config.toml
train_examples = 195000
image_size = 48
horizontal_flip = false
encoder_inner_norm = false
encoder_conv_stem = false
encoder_layers = 8
decoder_norm = "instancenorm"
decoder_upsampling = "pixel_shuffle"
one_sided = false
sam_rho = 0.1
lr_schedule = "linear"
warmup_steps = 170
weight_decay = 0.2
Rows from block 5 of the encoder of a small segmentation model, named by matrix and row number. Rows with one number belong to one neuron. Each number is 128 + 24 x the weight over its row's rms, rounded and kept within 0 to 255. All counts start at 0. Numbers have three digits each.
Before each neuron's rows are labels from the 100 images, of 14976, where the neuron reaches its highest value: "responds to" is what is common among them. Only what is clearly more common there than usual is listed. The data: scattered letters and digits in many colours.
# fc1: MLP up (encoder.blocks.5.mlp.fc1.weight, 1536x256), inputs 0-85
# fc2: MLP down (encoder.blocks.5.mlp.fc2.weight, 256x1536, transposed), outputs 0-85

responds to: the character M
fc1.31:121083114162146080133099132112129085128123176110173109127178140109128108089126146111141158114139093146101146110105148123106131101105137144174192092106154139123119097132127106087146152161087158129137133106167127120128135143101163107154132121118176131172102086
fc2.31:134129125131128142127160169113140134136121106112157139111124152129163108158113106101118127165132152142114111143125098122150124122126142136115063139094150094188140126133111179094146113117150123101141131122144141195127143169117161128147100175112116137143149173

responds to: teal
fc1.576:147088114117123114142113146110147107093168154120108101112126137130115133138125122121093112111112134091128108111118108189122129084146107143164085128144162131094196057126133120121167127160141117128125090128134155071099133118138096101127085133155089100135100125
fc2.576:123180103128096150181109125104115164104097154154133106108118121195125150092126126114164132092125108137149110116150171089108125117129133156099154081135132131143034143134125136146080113113123131122107160120121104175121116151101123127125122090122150103133116134

responds to: brown; blue; black; purple
fc1.211:107113153154137099152151156156114153146125102129170149142125127118158130153138114145122124132119110131141134087118064120137134149130170126097097122119140162067127132143080149142138113113106132145119141103135174120154200087129130126113139099124162127147104136
fc2.211:146092128116126133147120131125134146143140121120148129124128137123112142121116114150103099112135138150133126133131125124128147124129120146116136136112108114138119099111111147151126144130134118108148144136132123132150113111145128132131137135133114140132143126

responds to: yellow; orange; white; pink
fc1.161:166136107124102123098133133121106091143146141161107119117157112149121115098135100085180135127126166121143069126127117116157151113110121124112154101135103146157153157137102081117120120100129181108112167073122088072121114073123134126129158101145114096107118135
fc2.161:120156098140123119168151139134147104153133120165140143133130136153126118154128150127157153159123106151132134145157123039102120110124114108121131116103164134121174179124101107159133085081138126160153082134151133111111135144116132152159130151081165136131135139

responds to: count: one
fc1.497:111124137155114150149127124156098091160104121148108115171137170132154168141134135143072104118143128131126117084130128124155145134133145137132105121084159156152139092120116121100120106123103113169074175162113133112119173138112108142101142115134121130131092131
fc2.497:146138115111103157094118125109156131112144116126132124108089118124137125118098104116148096093124110121114121130130126124121117114128121136150104136154076153126098173130123133138083153114097137126137128111155133123120111142120115132131141118139121138149137107

responds to: teal
fc1.670:158097128125173105146145106115122125114161151110117103088143143121107133136118108142131138118131102106136134093152107197110151113128111127162136099065115124105191052095116098152140135142145121138090114152126125097133095133142121133142104130124111061133120141
fc2.670:133167123130107133123129094106087128120126136133124098132154141138163138130138153131160129129130114133134104118139195083161128124145125137113129118151103112174011156120148133122120139099150142138131144091112104157136154112100146148114112132147135131131124127

responds to: count: six
fc1.2:108121152134117127156160156131103124126144103121105140118145140107170158143168150141092089151149120136123110103117102151150127151118193128116082132114147154131164127138077118115112096113100134174126148147147138109122216130117134141128136110155138124138129131
fc2.2:147098118120112137132136130108151154129102132139151131153098142117117128124111114130146135090118114135133139129112127107124137140142114149111163147150116129132082114126131142128116144130118121104130131116133110147161069120121121124125115120141124114126127136

responds to: blue; brown
fc1.501:144104114154163146186125153114121116138159136096106103095149108127158124101152171104096101094144151136163115121106141129108138094092136140080098174109081124161156102135108111113139101112144135114105112150139125115098152137141146149108101138114130122143165091
fc2.501:149115107113077124104126085111160143128123111152143150090137133126094120138128111155103085148126141128125149136118136138124134115142119103111137107130121131091124071134154128133088118113141117116151154153129114106139118122112152128122123121155127095111129116

responds to: black; brown
fc1.750:121134122160137177091095126130153118152096085132123098113121127144087140091096112124113144095134135173138135145163180154084129129133061100134193123131100150125092157145136106157091133127159117139106115122151124166094067123137151132123089113119110112136178121
fc2.750:160154165106136136151191146130137121116108126110145122094152135105169090123107102133099123153127103136160148147134138156167157137144130139089135161136087104138127131153137134127123140142116137084154135124117110146157059110192161153137145155103132107135123158

responds to: teal
fc1.65:092119132157143105107134120090150099137146110142134082100160126132143104112139117160118107146128128141109102090120096135113140119107104103152129157117118109092179073108088082096120152139126119130119131153088113071111107129107126132138104131154092106122107123
fc2.65:152152113134107158155166092098094109106104168124134123110170146151142126140124139139161151096102119149110150126145208130176137126121143128069172116139116134120053140128138115126113139117147112154124129097120134188115122101097119097171124129120118124139112183

responds to: green; pink; orange; yellow
fc1.90:116079128121169117140093089137137150150200134169139125151128151131117106146123146124056127127102137141111131158155132145088128144121093115137104090115142122149112127137118127167153098122150085137094123165155149110136110120142105126111122138183071106136154086
fc2.90:134125140097144114133125116102129115151149126163113118160120103118148131147128122129114162087137128127154138109140080110171117150112098143159098125175059131088089169127130117132108104114129124157111147123141099105123095137103166141152137119154133050119130126

responds to: black
fc1.529:094142124094107129149092131134121151119083154168137139121132120155147145140126116117217120117104111135140142112127096127086113110129092136137106096138119137130139107092114129123143175113152102135113136093114188085114127121132128107131132126154123108149092117
fc2.529:127118136131132114121121133116128134136156121114138126130133135126133130122126130132106117117130128126126125134123138132137122126121129130124131132124108139106137096126120137129139127124130130126121127123127136131134142122117114122123135132133131133128135127

responds to: red; orange; pink; white
fc1.52:146099144118121147113089100127108130109120148136126103121113126142084119145160125137088139120176125144122134121104152124104102120144152125135133152113148132145134139145126135130126109073114092124081116154143129128149077156133107124098127131144116068088126143
fc2.52:111146148136084109166105112118153118153141137138110158151106125131129115143132119139191128117144127120129118135118128119122113123137107119145099132162121136133084115144133153151144112125117143125092106125159140105153154139120150170128100123090122110106137147

responds to: count: one
fc1.69:124117168139097098129131153109134142125120138147136154130120111144171166134110149142081112154123170118126131098122094095147143078141175123117097145154094153146134135108098153148104144100115140116118148108101130147123224135111147137122125100140118188131111112
fc2.69:131105130138115173126137126144134133137120093081116132135095137124136106131114121125141077077134131132122132127112162167102124131123117130183125103121130136122118162119169145152118132138144122126154127158110148139136084144138109122127129089136106139132118110

responds to: count: one
fc1.538:139110130133128142138128108096128121094152123138133125119134126126164142130144124159061120135158155107132070103137146088143115111146132153118118135113129146157125116101131142124108089161132123108112125174100141109129175130067109115102110131108137142125076106
fc2.538:137111125143081144133157141142133145149138117139132131128112121127137115108115130124140113102129110143118140133160123183120132138129131116109097101147117106114107148136145119118111119136117136153117151107155137168138104076139102145135142135135143099107115101

responds to: black
fc1.472:139113155106167157158147141139101135130120103103160093115165126154124108138139106160165149097158143108099141138163196176109126129145113142094134136125132148113093143145170134119077125148132111090141115130096137152122136110146122082146156142112069150162115148
fc2.472:146122132138093136101116124138178096168112149122123142155102138130119131131153134123101110145132118119127127112118088126148119146126141128146084120134121127111201126135117128133151114111139122130153121178126111103143127146166154147145126142132145132111143101

responds to: green
fc1.374:115131130159096132123163126100124167163103097132093152132101145126111156142116146116124103115143129157091137102122129116081151152129084137121115091147113144134147131145144133097100131145122177159111151159104131113116209157093149124137147116122087127145117130
fc2.374:132118135124151166182144136146131131113125141143108102112162124123158097151140148134138153146123134128116116140125158127125125133132123096085143149102148125119145119147139134132168114103139142102116118123133117138126107127133122122151122165117150126118150123

responds to: pink; yellow; white
fc1.147:146146114101080166131094097113130150139099110173098141158096065136093078132152118140128145103124101157121120102129109114153135133112121120143134135130122124143107127149102134153133137129117146124152175153129103180135064133155172107119166115117114095155133142
fc2.147:105104128138205144115109126178169133109141179080110124117131139181126137112143141125139123117121096127109132119073175124126139145133136119110149126118142118119121079129160136127144123138130086119101123151118168114099163121125137119070109124145112125130113114

responds to: yellow; orange; white; pink
fc1.154:113086131129110168130110120108167122145164167147122131097078125176106138137137125124109141113125086157120124128118104119108138132123144150151099111108144108112094108185093072109172113123109133139086147156161100196113146144151096114159127150103118108162136128
fc2.154:125113150110159156128136130084141124163149137121129099138110127146160139151111124114121168118121122130117120137096119101136115132143128143106130123132093135116131091124108093115151117134116134131085122090134141142154150164151105089130091143113130100161085146

responds to: purple; brown; blue; black
fc1.302:147123111127152150105171148152115081122141161136112136159125120114111137123130097138119144145116096152115142146102140145121129178134125105135166098092071126106135127079133142146110130143146119146153074077097082158130188141112115171127142123141154139095137111
fc2.302:130115136139158096085110130128119121146154112116110122132128107136157102119130142102137131167113120136155150150128146103130140123154121134148107156135107135178080109123107131147133120120131139130134115115139145138118132107098156155085133143163110138086156132

responds to: white; pink; yellow; orange
fc1.172:094146152131107153090115105118140136111162110179088124109125129158171134125134141132106126111144148159103107178120150102140119112142106096152125078130128129101145148173121112102078138145136185094075116116118096135143169142181109179149134138142092114108108088
fc2.172:139147102111089151170136141159148124113110105140131140128140150110107107131128112132135114168130171130139105136148107091119120128147117153139085147173212110107090095130139107124133117099139149110122119116100162106140062163157111113128098140090150124167103134

responds to: count: one
fc1.469:092148176152102125202204108155099113127100131159118153160130121129188128124134164153109133134123145101147126097146108145190129154135138145118127140103154103131146106156128104095149130149101139136132141117080153124112186096117118147124129119158129115133066168
fc2.469:171106105126152179082060150138199161162151098097136136140064124123095140111105111131139093148128101118128131104137118152098163128129141133135136095109098122146112179104095106141100151096123145107147136130136098149118083115110119118114142123140119120147151084

responds to: white; yellow; count: six; orange
fc1.281:137159139135123110147154157120099134139106088119096162127179127128178132119108145172140155126122118101127113139122171080133119118100134119118112137132137094124097103101128129138138100111103100154129162092131152181159178118132162135140149124162148152111128145
fc2.281:127137157107123114122126127140115116110150113141135136112128132121114138153134117129128134132150116121122102117144100118132144136108104114125126134114130118127131089145118133120131137133135125137111106133128117092121145114133128135127116131118120123122130115

responds to: blue; brown; purple; black
fc1.571:137109144142078164160154150128075127123133064143120113117165122118173173120134104143138151107121133153134130114119118101153124115126106144082093126128103136133153175169109127133093104115111119124143113122121153103158187119124134141116153146147131155116142126
fc2.571:134109113128117144152140129118139152129128130137126144118123131139125134126127137136124096135136127135127140130110134120114135139113122135111148137111121122119116075128128130124128118139136134134134113133145130127147102116150147124138125129134124111124129125

responds to: green
fc1.210:095100164146127101147128136125071109111109128109112104146136099099150165131170155126028117113125143123107119118086109109101144128117128105122087120141117175175182132132101113115105087105102106159113138144127135106109192160095137117124148101136141146106143121
fc2.210:134130146124104145133107112104151184130134129163132107125125130132134113107113133139170124057103125155108136121127155116132136146120129153142148139146104135141073130122133135123114132117131138128108136109138113129171085122105123119129124128141152120105153125

responds to: orange
fc1.704:137091123149129103099137134125109111143143135158136105159112100140137157131149151139089125146147124127203137102127136138130100135102128089138116142145101111151136121097083093128061131138153080112144157150111142107111165123124107157127132138134129107141137140
fc2.704:134159115146123122097103141098115149162155112148116112117161114120171121131137138126145121099105131112120131122152177109135161103118109109157131097144112165111063125136159122107114120167140135145121119127122120149167115113110124137100105117153145159123149114

responds to: red
fc1.104:111098136126113104164124137119119133104102128123120148177095140108141154131159135126075091147143138113117114069120074165161148127140176130126105150122140156166142099156093132096150084157104150161102117145135139109141193140112103113106101135156138122109138114
fc2.104:139122164115131128122112124117162105145121126147110116127106120131119117109107109133174160114122129147129129130127144093092152123130154173099141129143098119146113170117119146140143129143098128096123137107156132108131064110086101115119137089112153105082168137

responds to: brown; black; blue; purple
fc1.25:146129149170168133136164113119138139180194116093131137149136171131134154146119106122133117163125097128134135154152142117165138142121168140104120114113138119104109131122133110158100138092135143151147111129143153123092103139155085138094156140108142133184119144
fc2.25:134088129126101151146106130125148113156124126128136118111128152139104116121112105162106102088135154121142131125120146162135140111136129116130135125124114118134094102131129142142112121126138136123125124136118140137144119121141177123118117150147111120126124110

responds to: white
fc1.563:114149114110160117186121125124072133125115127114100128087139164096151121152096085134167099127125124118113143143141167141153110139126110108143112151110123132123084107100162145134157115093121107163117128140091112154165158143135108131121144152134127139125149119
fc2.563:126130125140144146118136124115139128114135138120126145116115122125105096129121116113125118130124130125130130141126111141125115148143133131114146125147118141143149118139119123120132128120123118120130132150138133115118110120126148128126138138142118124110134118

responds to: white; yellow; pink; orange
fc1.310:112134128136108141154165094164160158135141082163114121116170155171114109144117152150085119165159140149112147152138138133136107151146190155125082116076150137065125100081128130105141159153134173120099096114079147095139153158148140111147124140103103111117131098
fc2.310:091127142151127107190074121111155123102108135114108107119142127115118133136134116133155150123146104142118161144125169113124149176137128135118147130134111141146104147140136126136117168130148139118167139137130141165150106103109143132080115144127146165081196136

responds to: teal; pink
fc1.449:135134139097161131107165112134126124102178140136087130109122135126102125132092089110119143139099128113115142114131064196141136082116144156148137106112145102107205108101136118124144113160112176115141139154131121068130101125131118103110113149149083087117108150
fc2.449:115127148133130119163120130073065156102104109150136120120134135175149139108118133108162128106120136119125145143136175060134123089129123158114152132161126124148003163120106145119133144125125132139124101090134105175119119119078127135139132110126125138138119143

responds to: black
fc1.378:149141168147142106141118110101145135141154123133135119125118103114150117129086117128142165135154120143115122177086176157153082126148062106133119129123131162103187136094148146136154113120134095114118130149135109157140117111089145111122115170176131135079147080
fc2.378:133161146141129122131127102112120155151135110139148155156125113144124097097142149133139125097120143152149137157163118138127121179150112103138120145146173101137116121136149129124140139110144160155116128157117155128097098120071136105120126110133161157101136155

responds to: white; yellow; pink
fc1.62:103162137127133140119152161149079098103108130166082119126164178156100137165106109121129097126081134142138143149140149118148102118129127121096098144142111145165109103089053105116132132099127108143126141154093119206132164134125116120129122115153143111117089113
fc2.62:097073137116125161108126101121139133117126103145127131095100133130117123126114126106109123134131099133120135143133092145111095111125135103167122110145084130088081122134070132150131137142111169123134116157123129129107128114137111130148131125118152108091121090

responds to: black; count: six
fc1.559:118117124126141166122128126112149128143110097074149136119172111120113105143108139166154120121111133133112146120134196147132149124137104131151135173114139108116106137145158137151147071118134138161128147109170155170168122163136154137114136114121090147145132142
fc2.559:119134153108116096133114128134123119117146122154125141122145126122120124137132113115127159139138150117120117125134085131141119135127124110132114145126094110103142124137108143132136139127113125121107135145129130092120127139148136126152146129121125121111138132

responds to: teal
fc1.231:130129100152070120144119150146183116087071118161143166186075115103104103158146157154130106135135131104146131108154104109163127143119146103141157139079096140112159139133070089133101113119129110141154165131102120113114150157116164157154128145152168138139113106
fc2.231:186076136125184149108144110108081085142160145106109098085154114144141131141132122140162163112139124121115136106107133214126130115146067099118156122132166129119117074142170130122153113175126116135125102117142146117144144107140091125089096121085103141083136116

responds to: green; pink; yellow
fc1.184:166145095104136132118141092126097126099138091164121128152132108129086158146186118132109094122098116085127125115119133158117085106110101073114155102119181120147135122161056119139111142139156181120151138140142118126118131104156127104142145119133143121130083104
fc2.184:106090122140149131171105135140098126145138127148117139109111123150128162125141118142102136130140140114140102143110139108130108132109161122116086148124144134151073115144118118133101133105117115101133145129157107125130105135098157108143110120107132134115141085

responds to: teal
fc1.128:111160085126085148110130140153137133120100130113172178108101136117136105106133111159115075134109087145124133139133079091120084109121142165146131096131052142126110140066110119135071105137091118127128160090126119104162143148134146146133130105107121157137102127
fc2.128:142100136134152148196142103137113132115141158124118062109140120155140137132145141118144129127150166133118137120127186167112119139146106099100128148118152147095118115140142137109176115107132131095126088136115127134124112155097122122110112149112107091100143106

responds to: brown; black; blue; purple
fc1.727:122164146138119141132146148143130180143199141100147112156138171122186121139175135105196101115128111124115129145130090108156134155137169132129143110146133143090119118140141147094125140088148127137171116106118178105131110134152137141124120107121157099158139135
fc2.727:134089141130117136124113123120125104133120125122139119124136132149119123126107118132108103095149154134148132139130151144109126107121130119149156134139093122134114096122136149139124137113127140108106119114121137152133114140152148119125105132140137138126129116

responds to: green
fc1.403:140129120070134078078154113151090123118146168180143136143126112148096140128129102096083124106103171139136105106130109179082120150141152143157113150092150161160133107121090170149141078183147168129124114106145134144078145126103086159101115115148105122123143139
fc2.403:104151139129115087105139134137074050155131106117113146146102103147146139122128134105164123101155136109142144140136157074145131103178133153137149133148118150134086194124073165139149119128129130132166150112145122111137107103068096114140149123129107099102136142

responds to: pink; white
fc1.232:109116125131120111151169117147086132124115130173131173136134129145169127150155103115148150124125122106115138128120127087175131159142152112113117104121106121138101177134106144120107145074104101158086150089145128130134174087155076148153124143120186083156103148
fc2.232:126137109147107151164115137130106135137108104117136131101129136127132125111131120159144105147132150135112129126124149126157162099128140113139153141153139107137094086124125149125124127111126126119133144114109169169133168157138147115119152129130142174131120108

responds to: white
fc1.126:093145134145148129105141132130161153123118140115140184073163164116149130148110105142188117151173119097127131144130180129161140124109146161165107128141147110127116098105142124121115128134124136113126115110123137133157118125114135143136129124141103128126136131
fc2.126:126103116116120139119124123143126107140124098128123114128149127134122136131117140135120134128124135134134137142132120127125137126135115116129126119114144113123136145121141144129122141133123134117146130132131134124120140115132124129137128107123140122131128115

responds to: red
fc1.278:151137142181118122109144132093144109097123074107104096143124125129119098104144119160101143157129109152138170145141147154139152146098109106127151124176149125159126113094164096130140136158113139154131127155117118145098123104146130178111168140107140106118100138
fc2.278:143126145113136119139110157117132111135136134125139154129127141123127132128135110131120129155132160130137121141107152125117126131142134121128084139149099120135134116153125127144132134104136120104149141119141125105140149127142119115125121111122138155106138098

responds to: pink; white; yellow; orange
fc1.488:114131123137151164115127112136136118165218071119094086134140120143135169130130153142117149097112108152114137146128138094091127113121144119139111093115152144108135170152109149121090105121164132115120152153128142108097117121142150139126155126128086148164115087
fc2.488:145095099131119106144130106123123121142094126168115152147126128156115127151149128146089100122158146130142143124141142160141133138082099113183114141153135167105100097142158153157119118134148145137106149130100128144138115123131163099133125149154141109175116084

responds to: black
fc1.535:122148128143167174130152109149101128163166123126107085109192135157117130138177149163174140109094096114124139171152207140072105110141087112096128136132147158112108165111136157128099094146154138093118135130116119125133175140125167118142158109082111101130120125
fc2.535:144108089105103072075109149149145148137137123144161163121124122149102135101140115129074150123156157115116124100117054107154129139147132093178068130140055134125173084130108134137137145108131096136124132158118149121133117145164158132124157138155115152133109110

responds to: orange; yellow; white; pink
fc1.8:135123154144122085143112084104082127101106108143179113177129123119059171131174117104082132088113133144138106109113120102162092157138157138116100137126150138132136140130115120166084140096164152113128166129122163124113079096106118126110146126170129068158087154
fc2.8:122117166089117124136102119130103088139086119149124167111133174116136136139138130109115125159122152124137132111113120107133133143124125104131056173144150122117104110153115130136127141123111121089122108162137159130185087136122153159108149144132132113101134144

responds to: orange; yellow; pink
fc1.464:131119104147105109097139152107096144155121079177134107146127120118143166135102135139133091182111131117141159148135135146131125140137100136119150138139158137170119164109134150113125168136143140133132150154117066186116118141136137083130140124134114101162132038
fc2.464:116093121098128135073099135101167122163144131148115133132149125101182129138149129114125138136138172143158107135124123078149148162145142098104117130137093139082117122145115103115115161131123106116119171121116139106166126137140101118126127109150163171146128106

responds to: green; orange
fc1.356:121096158153118134154074118072134149128166110142126112126085097137109124130136109145055138099125096163139144172117143123081095142138143131106114121115122131172132157160117140106118122131127111090082104171135146136119168141153088116139152156129130130134131151
fc2.356:109119131121125176159123117112146146135158114147087119140105156157107102129145103109127122093103113133130134128115135119118098148108121127127129151145133153117125089123125106118137099125124129146069133144141109136130125140134137100145117100140127130124123127

responds to: black; white
fc1.322:140139118135142150149138146121111142126110106103145134092162131127136094143093099139185134120147117135083121132134174155139127146096107132127124144141154134113070130101182139130121148103116086145132160104139142118162121126140168109116137124154118149148125109
fc2.322:133127125131116131129136122134139115133115131135118137137113129127126121135132136136107125126140128126127123127134105130136124146117131137134117137116129128133164123132141135130136126129140130124126120133131114117117117121129133141147133133125137129134138101

responds to: purple
fc1.432:085119157142144033111111092121127160139164140184127106082073119163133139119100127170111092132120128118171152166076124121133147131094155103110116159123099139143069133094122122153116153126111148130113098142133137167108098149114086134132157113107116152112166132
fc2.432:130152117136105108147172111124129114127141122118132112093172112132157123144116124092101127122098128137147147114131172125147134150127150109131125117171152122082177140116122145104098085130145116149104156163121102115133140067169131103131163123152127139115146135

responds to: white; pink; yellow; orange
fc1.179:119157138136135117084180095109049104135109126116122109100136117154127098113194135135108139128101118116134116144117161128135128135129152095131145091141104128176106130141077115150093145125140157109078151170121100102156148136135115131124114098132121098134153134
fc2.179:148115071126099161153097126134120144142150129145130140103107142123129137140126108132156152169139174117152118136118160122156144124122139112134141121149128132145106118154135109131101131142147143122116160122144150152134137144146132119110152125116158147110100100